From a checkpoint of a small segmentation model.
Model: 48-pixel images, arch unet, activation gelu, widths [64, 128, 256].
Training: adamw at rate 0.0023, 40000 steps, batches of 256, held-out accuracy 99%.
Rows from block 7 of a small segmentation model, named by matrix and row number. Each number is 500 + 25 x the weight over its row's rms, rounded and kept within 0 to 999. All counts start at 0. Numbers have three digits each. After the name is the row's rms in percent of the matrix's.
After each channel's rows are labels from the 100 images, of 14848, where the channel reaches its highest value: "lies over" is the class under the peak. Only what is clearly more common there than usual is listed. The data: made-up road signs on poles. In brackets: how many of the 100.
# conv: 3x3 conv (model.decb.0.1.conv.weight, 128x128x3x3, standardized in use, each kernel summed), inputs 0-127

conv.0 105:569451529521529508487495474519497503498500503463530525448475483474495492486529504484468471493535483483470477522494515503500437476536461472524486513484447500523481526454511473497503506518473539498531486488489496487505497459468500485500503490497490502484449464487497489517516512520521438480511519501460523513480494488499481532481481477497507520517465453503425456453494480500498498498497
lies over: symbol (79)

conv.47 093:478480509491456530469492515462481491494521475497500519517494536529508500487494494513512480508518547506532505535448494513511475465485522520495564491470503473446490508516485532513477505511510491473511455560540476529491494521537523489522475520533515524481501501513483504457507431512502470530493499509536485529494519517473492465543508509528463518500452538461486527473522520531527520464502
lies over: rim (73)

conv.1 095:518500526501491553524558512472536510515484515530485507544481541486533512527541521440470482488508490502500512503464535506514513494501469549495486501499462501498515515498492520510519536494509496500412508506511468523492463482508468526519525517515477524490466461514512514455476504513548504511489506490539542497479529496468466460507459490536483505496470483462452491503503498465517530501509
lies over: symbol (59)

conv.42 111:469489472488493534531529489513496521552490508503480487518509583503520524511534543499467525484534537530516491483496489487505533495486536469451550514491488497535510486489450510500516514479528514500481459548533491518492497520556517503475507516513522488472489490512530507503518481518512511500450500467537514505516487497495432484487541520496468427501516497523518500502484502490540521480509
lies over: symbol (100)

conv.67 090:491462525416468487508502466447503544470496514506455489503486530503497504516503502451503521496479504472522529514461518547505514495472522461475473483488487495522517499520500498509499485503485525462515515475442513524520472537466471493446507471514502463495494456479526500502531495499491499481480536494531487551546528521484525511498521534551487461499469525514477497520512499530532504489510
lies over: backdrop (100)

conv.4 095:496433497508478502474465543491478482521469522478474516514500527502562551512446514460466532502494489496516485480491554487526552494468519510550487530483499518498515492479526526526549460527481529508499507513545516532526502488535510516488504539500513518516509514516516498530526531532517515528525529483503507508507503521460545520507512494505519519525522517509505476479527499559496523464478
lies over: symbol (53)

conv.73 090:453478519483497523508501489502488542512468497505524460466487536497486502494517493491502485441491514490493493445509472513472537520499465533524529508441490524502495536516495514514530498507497480550518519521503474484537519491521473477516530517530552505501500484548479508524492514498540528488468543509517474483472531488533557484508493522503462520538477480505504491474504571548538516508508
lies over: face (68)

conv.12 092:526456538523505498501514496502542504468475529472502456535485511453480519502460487513477468449508525510532485504468502538485514526548479519513541493513494536516530500487498492551477537464490526520495483468538500479506510471468471523479500509524490464484527528497478483504488472534504527529531516497518531499491531491484475521532448503514529471547499486490458536497501536484528484477449
lies over: face (59)

conv.40 091:538516529388483552484476486473494499433521466524521487522523529500467516526508500495542511497515546525481520524505484477524446545508498496496501522483523495507510474508513508495517471517491512473474523481508515460493479514471506477473494473476497460494496491534441493538491486513488512464472513509481477492512490533510487521486545528476510520505440487507499485524501493523511497495521
lies over: backdrop (100)

conv.121 107:492509499496516498487512559533515483510563496504518481482483462509497512506452506496439455518480526461476514514518508528486534511546505482501485518480536497502496522513490531465525449524519491486530470475501466470526507490495497503512542502538485479531525472493490477532451517531483505478502515547514536507497511500496510519474539476500479424528495502472472519541456492460506518511475
lies over: symbol (29)

conv.117 112:509476442478507548538485496508500500541494490509475540535494522491536497522542529477511478485491503472529535484513496499512526473521504494507523508501452519501510484493489524532546489508526507507514508528509475488506487499584550516473534516525519536542506533565506513492523533516525511538517531527509487480504538501500488502512533474478493543506509516530515521482540540535544493489526
lies over: symbol (69)

conv.3 099:489476469495503473526486479475481492511470490486500498484467519509505525506516505445482457460510497507530511502472523516498455492455517509481528516479464517534523483508508523558498544538496516534461490531534477539518514510451521501542506550513531497474491488506551479490508530526511499517490519455551509476526523524469496447451474492499509511505526522497519470473491536551490503512498
lies over: symbol (83)

conv.119 102:498516475419458521474513500493471510469530505491463470473494499475456493496477508514526535478513494485443490561501506496500523494497499455487503496481570508501514515510516508505504498481505536486509482450463478478432476525457449486490512467480498461510514457476513481505461472502476449461496498518512495507507498482509495538487532521494511496478444487484506518523502487498504508484496
lies over: backdrop (100)

conv.87 095:462449462470462484479481412492478496502463477465489505486509472500464515494489504460496487439440532497490493464485536505502492521520482511528519474507493500467495487500438520501474506485517516502524538516553520520512519497536462523499483536510469511457481518541498507492528514496509523498507533518507518504516548501495495500555528505517503513499496505478545539480509530522492497513514
lies over: rim (60)

conv.21 099:518541530504485490498507510512512522523502489504519475488480506528484536565536509513486501504499512467512475494465511492476505492459445547515513524464497504477508536533483504518470500457473468501457469551519514403478471512537499510512501499509475548461481477502525520458504475533498497494499516489549523501507494526477480463538498508497493528518524517487510509495518549518537481518490
lies over: symbol (30); rim (27)

conv.122 097:524510504429441484457508507463460492532505476518533530499544532493449534536487487498520490485457530478474476474481504529477523496495510544459534527489503554451518504503509486470491437479521490488530512487521505488492507523511523498496470510510494537451509519530498439487494470459526487471472502502519476499483516521478485481481493530500501494509479517493489485508485547519485510481499
lies over: rim (52)

conv.94 102:540531502505491489477536472509496452460486503493478503472520521538489494522520556480500484505521493516464464542520503499517519477490481482516528526472527506466514510520498513504492475490527480508501465479465453496517477501506499490499501491516495466494487461513478495519480511561519460466566483461516479523532461489468496537559523486510485475511462474448492487515494513434510537486510
lies over: symbol (29)

conv.39 144:487493504534518471501523494495506475497493475498468484473477476490449461480465505494488480510511527496486512506501490525503465518481489498492487484495550469488505514500497487493480487509508517499558504479486495461504489478474467510504499470529508483515516475468483490559489536552505500497493512504509522543540473490479484524493534498477506497490398513482510435566516460469551542475491
lies over: backdrop (100)

conv.111 103:482502443517535500501526477499510503470464481492492459497521475489490515470477490520483486536452544513494505499472478500487479492495497467499490485500553506502519447513510482482500484501584516504532481501450462463472446462504500491524504493501490462525529516480493497507486503546494512510490492470510482517542476481490506537509550541485461503516454530494484496539494479514550528464478
lies over: backdrop (97)

conv.91 085:475495489509502478484524487505497516490503462472449495521538548525504528477525530522433492530486469457492523528476527505492459484543532515496520502512510502539525498481517498536470445500518522537505502535481536563466478481530488517483533482500476450487519496485514519500491443495484459526537538513501500503510463472506515465507512509509509516503467508495553497506513479519500479461482
lies over: face (81)

conv.63 093:473503518524490506542468480470503485419487466467539442515525496532499482480498486530524471516497544517535525503504501519524502482502496446532507469488525497481498515490485502507510537510494543512498532465510510491508490534521509507490513469487564516484501503530514485536459517535487512476492497526486501478527497494509539474484551533533510547493456473504512491513472484528530545473535
lies over: face (47)

conv.48 105:510494495363489502478494507490493509487515507518503486474522542528519488504560517533544505483502528466475538500510519542527517471485512516493527497498506518492558525528518544495526509505503498519489501514497462491502492525534501492499512537501538477503510481511522433485536473495506487509520538515541488528515511514506519519508500493482520519483496517541488526474500521527502518537495
lies over: backdrop (100)

conv.52 091:497515507458471543497504499504515497502485507504523487529516571510496511537510545474491507561495551505523504454487509480489542473496487507498531506465492489543501521500533513514508513544485531518448485509486529463522490505479516468476510512534497500484491514477513478527513536494527524464484467503496504521511512553477482496508523550534503482552498542463492506511445448510485538520496
lies over: rim (53)

conv.45 098:521544475462490544529548542514502526521494522482536524521490546510502450523558527513512530536530503496476512507478479480479490508498509504514498491502502479437512494492512509499449484490502521482471488549501488494462461514514493506488528524495456491514515466506484462535529472498478515501511510485551481464537494471470506505509563520528532452477512515521535525497497516478509532526508
lies over: backdrop (99)